{"model": "image classifier", "image_size": 32, "horizontal_flip": true, "num_classes": [12, 6], "layers": 8, "mlp_ratio": 4, "drop_path": 0.05, "beta1": 0.95, "shampoo_beta": 0.95, "max_precond_dim": 512, "adamw_lr_other_params": 0.0013, "epochs": 150.0, "adamw_weight_decay_other_params": 0.01}
Rows from block 5, named by matrix and row number. Rows with one number belong to one neuron. Each number is 128 + 32 x the weight over its row's rms, rounded and kept within 0 to 255. All counts start at 0. Numbers have three digits each. After the name is the row's rms in percent of the matrix's.
# fc1: MLP up (model.blocks.5.mlp.fc1.weight, 1024x256), inputs 128-191
# fc2: MLP down (model.blocks.5.mlp.fc2.weight, 256x1024, transposed), outputs 128-191
fc1.624 102:086117108048160083138196133173149080097130137145158121076105132133132099139105170131143079146159133069155102094161115104157066143085111123122203154147147210112134105222112128077131127080137147
fc1.625 119:098153115066160151050064108176113107089108120145076079149124141183140164105154188122149132174101177130146128162149104098143127145143097074161153119164078162147162123089068118160133101123109188
fc1.626 107:114092173129154133119111118155128088048103152141083109113096179127111103165068120176116136164065108144131119168177152166156110133189160138114129135095098055113141134150084201116109123137132097
fc1.627 108:127151164104148080127143131092104132092115141160181215095149112119137146068097139133081116081158081089133132105189132160078108154136118121134155122105126076122105163132114158112047126144166099
fc1.628 097:164154108116139170100133137086153107136169086111160148128076126088084102144164080173135195114160119162190089143115142128089089161112172151096136125080151157064106130098120150165104096065087173
fc1.629 094:155148109154143165189112127112147144111112164097157182178112078063109148116159163148145120154149134022096134100156121126128160119191151167135170152103176131156162089161102141125117108108166142
fc1.630 099:094121149131110112112064135174126117132107152138124148129138173130079152068103102069179145098040156118073110105144112138116122155153159125148086130204159113069116065114118162145107101099086108
fc1.631 105:098079109112118138146147135128176108129105122173140106151147102173133075194132069043121101111138144148132067169127133163158182117162161145109100142104077135086075092125117106133181125104111150
fc1.632 103:057134149097142117115136101149167158136150134090156054104195186129121121146148072153127127111135122145185168115118103178096101109067143147095165137130153145142130160104104109099154182182159052
fc1.633 109:091090100106096142034196083181099160161127174155137129183101136116113077185145137078081141130081109077117155158157117165158077171182107118153127144117170164121205074075113127198119033140076078
fc1.634 098:186112176134154128131120122142126201148130100148127127173141152158181143136122125131142104113093130127147138120077114130188132089138115129035144079134123140168104097153148161102128079081119099
fc1.635 097:155183109122175096101173213184119178123149114088160119124149165129116125132167149127088177149177111155095140109188189152196141121095179146085135164150110150138189073177155105150185142201120124
fc1.636 091:155090142162138172137106062144138161210132147125054184177143126158142143149147187095116163082147136129191121097151108186093143139132124131201178146190171111106073117134192179112178086097099123
fc1.637 115:129102099099130121163157116130143098114127168063127132128130143088150075074137146047157161120121137125106088120115046119124106098098180099089072119156129091105125076135088142131071148086132128
fc1.638 099:178131146103063134082099172153131122094118178087098118114084133129115142119113093089125161119135120131101058072112143080122130182125135122104079114189097125059146142112084152156091124135155150
fc1.639 100:121094084082099137161169079148141164106103097093101156138118151125119056117096074121086110122175157120109128059087135110118149165133147090141140144207132150129116109095135109099146121118085089
fc1.640 100:119112101132102150142144081164039150135136172108091112094115141116123124152092186142172139146153116148132135117184075151146073085109158149144144196102112138100104100119071136127145115090135135
fc1.641 093:149193173120144150190159125066105120142068168110112060157165119111191159163120146144105124126161105141109159135143104186107176098093149088129132108126219145086143102161188121086160132103150148
fc1.642 102:158066156151146119110132113135123122115131128178135126169124110146104136058112104055162146092149125041170161136124208120155117156142099149162165118131134148102133203123113094145133099173152128
fc1.643 111:122097152114156132134169101138112139139154119171141095130141169108118145143054124118083147185148059135096178159121081073091121137100120132108137130139100120204148140105128102115070124214097105
fc1.644 092:080108091192165160154124125097098166110122181125128125112125132096130190087141141180130071181137139117117167153129170114135128106129085162205158100124108094156114049171121161133127073165164147
fc1.645 104:136084146115070162141141077092145097089135135086161206155086112117131107096182140124112155143124167107118123113125133141054044151133153154143133106123154191110141160106054115087119135057102067
fc1.646 107:142156070075159055175138097156170089139102138153143167138084127093139169115128143143164131132097079115168096127211129103144144125137114121155106144078086141130174127112102134112168184103153099
fc1.647 103:143109176156209147126160118159128113101103130103145160190163176199176205112116180121120178161116110156185069099127132097176121150113121163110085182121184134073139181074092139162149219134172082
fc1.648 094:206128113146141166133181143119154171048140134115086107150181133129108111124134099125093185154188144137123109136108118096092164122172114140181106149083053122162085153111125131104130146085078141
fc1.649 097:127106139176089086122084190133124179122148105131136106088185092160186073113093100105118124117095157124062197094116089066074101118166118185127081151176120091141140217112082082116143115093145117
fc1.650 101:156160086093115109137124166153131087102127107157143114158057164128110100060096172105073145158139167158114151141134124133118127172145135065110145146141156163101108100094122139151173094113140115
fc1.651 094:129119093163095063133118087174108084137129155139091105084169147111170118167118095115104076164132138160156125152139121063149066086147143147107157096071082190060107191071126154109097077097171128
fc1.652 074:140102177213104138117066072163096139133071127132161181133119142153126108166180201091108196112081038094130081133124113127142129103113145112108159126083183091141081179121105161193134094085138148
fc1.653 097:071114173129157101191124105167153121125224174103113113201121131134090163163129134152112120158215054144106117140133098135108143125039119093124132159173194117126124195110135120123163110098077104
fc1.654 100:090100091108122159057131079080120103113118139152161140188126084156060107143145168131085125126113153139085076113105120097103164101135144143125117113149080144144104146121158142186168122100145122
fc1.655 092:092120120092157116127173089127111110151161097136137140072119134121091071190122139111152151131103144131137088220108067078145142123113126138144134138048075139159091092107062120119153109121116099
fc1.656 096:097125133130088151124174160140079026145185150125149133126106100103095115144111153104116154129083120182091117126127204148083135083113059115136099119178178140154129098123132108187102134149201087
fc1.657 109:125163143133116189107204099126134134179101071123088114118125117121092116163141013123111159087090093144115124094117121121115126102154187111115137096114074123154172102141109176135148081106108163
fc1.658 104:088180088143210112113153127143132103106197103079138102092139101114136072094140114130186138165116160133140085142133182095124141105112119135095160135067153113156128147181160213185101147165150087
fc1.659 106:074087064120107192098085133146149123058105169138173175087159075120149090068150129118152157151105083113138081123085151152154062109161150170148158077131091110141164151111142118100139075165135154
fc1.660 099:094152098128114057080109091123082128141114103140125147108137200142183101173141084081150137141152127182145149139138097162148137162111079113107076157165167149103126155146131159131145158182118104
fc1.661 105:091120146105117174155091099135126131132127149124110129096098104114138151142144116098120131187068165086109156122127057127157073088084134153117126077086109116151168177099182121149169111086079129
fc1.662 113:151164093101099157142117131093115076115133166099106120162081153096160060084112155107127120093141171150128164074138150130158119123095186109042133109118104103073064115139151152107154121144082112
fc1.663 096:210128142116131192153106126156113133122112136156068130217112184154105107102156108071115162119176150117136171118117158186084102131034098124146109146122162120102156136095105108123139102126115147
fc1.664 106:138121122127131167103148132100139067115102154076182149147118121124101157139084127117195107112084107143124171081132131116119100165104139117160129133254098110098067121161229150135042054206134126
fc1.665 093:129098163137139159101104112107143077107074122103130127124153125126117162087089118118077099118180119100127071107098129127111193149146090086188107158104129122125108151073040186089111121207151080
fc1.666 103:040103149191126157165097181142146146152160120150148114128093088076169094116128081113170139148122125138141177078111129154155131121102076167111168158070174125155119100090130129098158147104173130
fc1.667 103:146198119126133163143121107152076131119115115113089084105142122135076175144212174154162118135131136171178076124115099136119146176169148116106084115143158134085151075045148153087137150145084139
fc1.668 099:143087154180133190171176188137157134138145166168110114144169128204141133104110095079111140147170148134129084092154154176159117151107148096111115177206132121060107144111154131146216178109197199
fc1.669 096:131118093155153090087073112134133101153161108133187134085119108120174100115124119063154148213139132096102153101139094165158157133158165054127102118124107056096149149113113153135133174078057104
fc2.624 090:132080108127106135063129149101129102085137181125156170119112154133066121158130061124157090116082116169143152092067155143166180043083179084131142071121190092197102048083114154106145093145148107
fc2.625 120:174086100098208102119153138068102188135097126142156126106081121149159154118156134105140140080164135178101127118125135126087146188122139168111098113101124123100080147153081138097134199166123127
fc2.626 108:158186123172121143082129097071060109118149110073130098210135158126136086131120138139191156084128112122117165162086094123142072120132149120139124203097088153144169111188157120140098163174095182
fc2.627 097:178129088151164078103128128138112127134160101119149134159171112135085174129158091135097159159092140230054129118106185144121128136112105183155118137153169117150127158117102176067200120106176109
fc2.628 101:140127166107137158113168088131084092125122131121150132160187131172112125108130137112105131080212177123179150166116114096105123169135111062172169120151117132086172222093116123145151129103094140
fc2.629 084:187119105136161106116140169150101094146167101134127129152071160158136133058101112155104136163186113078215118126143136118111111124100106092077099037118143122186161160138151141105136137137152113
fc2.630 099:146090121132107138135194144063129173122066140161120112104100112098113140083126139140125127116055103130159146164137110086120109078049141125076167161165037151109122230104125124101155163140140121
fc2.631 094:129152116168146166133116191131127164144200122103117127090174156082121144126167134164108114196152120141125120124056156123147098160139145082130133098132127084118124147083113110203073162099156155
fc2.632 096:090114076160117120159151098103088197149177165135082143160091187126088189108122160153169108101127126130162178169160111144103145132106145102193113129129150068189096126111110096153183122095120114
fc2.633 121:162077142140118101220166102117143146136138154142139143098069097115140135116144171185125173056110176170142177151169139057133142106131143141147117157116090134163132190145123122162133115130132198
fc2.634 106:101132108090111157158180107105166168134099126102198141133137157124161099137128104107113063126173133153103137094089143164076151166144143143150127122113123175135207081047115155088154143123137122
fc2.635 109:125059060179133078162142118144161095084126164126133140109128127114152142118091167115084145093114140162122193144157100179157171098096095124149114093102148076145118115134150166166086147093123179
fc2.636 097:128144129099188112095112128126112140064092127121112056150103155062118117135156096164138183106094143188111123099151172161131130144157150120133115101058139136134132131050079126136128166151118173
fc2.637 117:174159125142118116144121095178148112065163141156095161120141138149114138126072162154146057152142078125185107061126120111108164125116076092126076132093125159127118150108134096116159078158150108
fc2.638 091:071122103074147093117200114168154132160086073135172115160155012137173162124145161115152083120144179137190095171130099126071132135148145088216170067100157104148095142087125138104137108121075091
fc2.639 107:149148138155149143147119147096101080220109116117179118115147108141108113180162051151078208073141174105107104090154115131094103104136131152154164179121131144143130091151130131135134178114128169
fc2.640 114:125113175173124095125160128132134118133171128174128126100084138112135164126132145111123107098132090092199192102155141102122077143140073079173095090110038101122135082134154086130064132073179069
fc2.641 090:152171155102081189132140103124114140172121112118112172122075105175126139096112178134175150103072121118150092104152104141150132155101037159136109058093131133078154104115117082205144087104174098
fc2.642 129:158122173114122151106114110148073099137115125145074167141156141101094135121127157126150144115117141126107142156135129095178180145118146122138123177142117092125131133158078128148172098116151147
fc2.643 101:136137173171106095120103151147141145123191158165122134084094077127111059131131120079109101114150166121072120105134102116167083089069121151092159161187082102137078142181164164102126107077176087
fc2.644 095:138164124115128099158115116132161088169116145049140124069109049143159107165086124078104148105123134140182085071137084168097142111106092110144063152087089137139162180191146052154154169120155144
fc2.645 122:147131135076169126142117181121094131123135112159158157163085144140107144076093115119084171128161083195144107144168155087182127068164085112125149168105184173094155145096145169121166164095104122
fc2.646 105:107101123069116126067087083036094061090115214115159131152133126114185092163159119122128126136087089155102103083127148109119117095128134140127070090124164091191142118098152142146148108171138067
fc2.647 104:080127119121126115167142075145105158111176139165113127123160099098135149164187176125204139094148168099112176167103111108090101108092154120108100078124049124153103150201135161138103077163086142
fc2.648 094:109125120114147112130156065115148111046126160117169126142107196125122164201128126145140066116120156156226096112104196172153140167141123110105143053140166098123118114106116114119176073100118083
fc2.649 097:097105136171125161136138074101171083077103124130159067199133208100077084212205149184140119121093088189150108116107141176138157113082164081155144125107152153160150147149122122108136146107100107
fc2.650 104:091106122149120106144159116110138138142186147115169134097100081115176182095116167098107131139139192165145209114192157148168072125086163137194115115147113139148119135072126154126141171089117115
fc2.651 101:117092155113119136134081138197045107105148163163108101204145227071131139166116182106109170095158120170151087139133137132179166110096099123132191156116123138176154101143124167167137117136135096
fc2.652 077:118141148170078141071119124139084143125116149167161107184112148120121171104174111097129153154109099128144155110102099124123148071119153141119169131134101098160204114155175219175145133132100160
fc2.653 095:133096124167097206086134149127166158093103133121174113149125099104089094120138126065187145094146151156116126052079113163147158135088179094130152122121117119145128141121148122161130143131131173
fc2.654 101:159057168153129071109143139138093165129180154159107167085148125096111126147134150187194109120109153032132111143129104151092135104140133077140102144134114101108126133107150129117140120200103096
fc2.655 099:149176143114109052142101101165144121137145128155155177168087099095198196131136162134088130130135141142114118063165142169091152101196097119124120063153151139142126136205144173142078084132152057
fc2.656 098:072189143142136142111146056132140111109125141113119124127113106127123097110178157155185157073129186074129123131131115123134088153161163143162113109155101081112159113101175087047202119127118132
fc2.657 122:138129110127130096160090091173103150110118086129145200072154120073184138151106088178160161157076179104080161176137125145160060129079065124114125130133112164164080130181104113077178123108098107
fc2.658 104:115142089074111117058152118137088147106048150136140096159164133162084143157160137087119125142109104108108117146157054143171141171124125137163091128122206151130129138112094050027100099049149113
fc2.659 102:122103102076118097174121118112141121172123156135152112164138165094158138148168135175205131095128100153102227134168145109139102172156138137145105132151129112174128147116082124100126069113110121
fc2.660 089:092114162132155117159190203114142146082112152167141223143139118164155097133099105155106130167093113087171112094141172113066151165163145160145160139129098072163171130092134144129139147097135095
fc2.661 099:136099136108144112121104196125118087146106123122120104136201102086133138118202090103107131105123134188068168077134088183174109067130106178105064166093073121099120078076094146096171189125148083
fc2.662 104:105131164198178151155108122124122142147049109072132079130255101098118102163125129132105133053141123144172113082167104135149102174022099115154058089169130154137151148118091116148105152154159106
fc2.663 109:136162144074100160165059102124130145172170130128114143120136144075118054139180137175073140084173118175154139123186127119155114192109118119168141159172111131091125151130110143121096114166113153
fc2.664 102:171107092155154142140101112158073092134154097154132070085076117095129170079137151215161139133116158135125104128143065097146175058141160158103092185113158108167136124170140083138190167163107135
fc2.665 095:160113112130178087151096129116064194120168134122101166164136127146112149079151139072125146123116199203118149107134122136147132114087126166111066133095108130113116176157110081192097185109108132
fc2.666 103:132121084118123171131111120136147190126129191133089131138129148108090167108161151133069073091106085124166098144158181120163155177165115123142093099152165095107140118097140111127069098131142147
fc2.667 103:142113090137183113145099122149151130149112171128125126100178123070098136142150177116091117162118096133115098196153175149125186087118120147064122086132129090153106121198114110155169149106085173
fc2.668 093:084116131164192110199079087095138165155182104151145086133116115128068117123151148075165136094132148119086147116114056134071108115116060111171146126160149115140123143110097084101157134094121080
fc2.669 104:092089072129159154171130143149090116091150163082150196159127092148167209155128176115117123177124168118127117079198173121166134071127097112153137121113149112120129143211117103124173134133110098